From a checkpoint of a small image VQ-VAE.
Data: trained on histories of elementary cellular automata, time running down, 147500 training examples, 12.7 epochs.
Rows from block 5 of the decoder of a small image VQ-VAE, named by matrix and row number. Each number is 500 + 25 x the weight over its row's rms, rounded and kept within 0 to 999. All counts start at 0. Numbers have three digits each. After the name is the row's rms in percent of the matrix's.
After each channel's rows are labels from the 100 images, of 14848, where the channel reaches its highest value: "peak at" is the part of the image that holds the peak. Only what is clearly more common there than usual is listed. The data: histories of elementary cellular automata, time running down.
# conv: 3x3 conv (decoder.decb.1.0.conv.weight, 64x64x3x3, each kernel summed), inputs 0-63

conv.33 110:471503479507457512482520479462509493493480490478498491479502487529499457499489463474511540509532515491501471502480501501529463513442496508523484453538482558549469530486488504444499493535511495
peak at: centre

conv.7 147:470485461510494526536519487538451510501496502501482495504490501479504505508476520532509531506476519484546446411523543501494506489489494517533476514504494476529437525488489489502497475487506481
peak at: bottom right

conv.34 096:511509522525505460490492524482514509522524530494531506502470504397453503509522493520527500529529480506519481497507547475496529517498501493493486479508517424537515510492534503486488507510509512
peak at: centre

conv.16 112:477509472498504512441539513463508494519455531518501499510493502531482545507452489538516494488508497480481509489505485487496498468458540488534505496464496487490459470437515514499456491522456511
peak at: bottom centre

conv.37 127:510492521505513501507496511476477502475516470528513501472496494612488493493507472468523507511541504493483542547520460492483499519493461512495499469526495543472520477469491531504502523499469504
peak at: centre; middle right

conv.4 098:525500541505542469459523468487518502506497516547455497537539510480510505503482509504497543501491470493473481482457491495471534533533486492483501493494489522478441507464494468481514531484451476
peak at: top centre

conv.31 060:430512496532454480530530497502476437539480501503489494475497507498499473515515483432546506479493513522504487463476527487483498497488498523489513481501539495502479513515498523474441475519501486
peak at: bottom centre

conv.24 111:485499490495512487476485445467526491475461480520529480476501524429491532483491463511478490518533508527487506498505533513527457479486510492516487479510510433454503473465462509524505510493522517
peak at: centre

conv.46 093:490539519477479534420534492534473503515493495472498495471481471519470519512463501511477511484517542485504509508522519479518500511484523526526500450437529501488477527498490500473463496510515536
peak at: bottom right

conv.11 135:518530493499515505476533524496497509516504516492520488504506500583516447554513503498487519484516494525519524494483508495505492536501499524527515495500466590498486486502494518470532542457481497
peak at: centre

conv.41 147:454501474465485550509494514516453505514489495477494487494503560538475518505515501486519484508542536495497503560529521521483470450465487525518519513476498496516531460478515479538518487513515480
peak at: top centre

conv.25 061:489546456536506516448531485475519510480504503492485468495470488526511490496515522529496451535524485516485492488492480472510501529521507549489452485515537475486507504474511481455499465468443502
peak at: centre

conv.26 064:500508511490515503435484508498494490523495446508496490523531537496553503480508490558522542520525481453506527524501509472495492499493481519494489523511526491480477471509463551475529505465467538
peak at: centre

conv.17 114:507512482501527543464513512516497487474499516523469514524520481539536492485517481458500529492540506518514480580452540494504463499489493501468526514466508544500541509512514484513460487479516499
peak at: centre

conv.2 101:518482502497494496491516509500514477509498518487490437497467506504524468541521494487516508547475519540516483470562497497537515485492504504516511475531412473487543500503490464511465509497518526
peak at: middle left

conv.9 120:480514491501528513521490501503491519478495517487542450512508513470483516466482440521509527498529497519451509489502521492496546510498502521511458423503456507497464526462543506491525476505517512
peak at: top centre; top left

conv.59 076:477498514513522492506454477481494485525491524499458460488471508533475470546499502494538540480530528501501496469511503525497443454464503480509531452475547494502465527459503505499524505513496488
peak at: middle left

conv.54 112:495481490475505492464512516494506487445510515481461520486506483447522478487485508541467481484503496521488495447442456514503517516513508540485489523494494446504472504487547494485536501483473455
peak at: centre

conv.0 122:501524521520515508501471463462536489511483505516468479492539511467509508483463483523475513502457494529507514419506516509505519507478530481524486519473500444494418502496521497487503477499489496
peak at: centre; middle left

conv.12 138:496496478497518544491509508533476506491497487492494473479508484473490481476487471498505538537570511513455521527487508495506484513459495525495511435521556526501543509448492500523491466519489469
peak at: centre

conv.28 107:471507493511482471489493545532475516530508467468498513509545477494519517507547466532468512558504515495530509501514514496521461471535533478520468454515494524493505518472501518513498567521492502
peak at: top right

conv.8 116:495539519488517505517528488489501534497504524476513518498467508440480478485513509574520500493514497466499503458542501504490513492517483493499478500509485387501473512513485501518504517497488493
peak at: centre

conv.44 148:527502522499533497496490504523509511489503474516490535484487546587496486474510509461506543499476490530515495483515504479484496498497507528468516485498445591495487508510506524457496500491509515
peak at: centre; top centre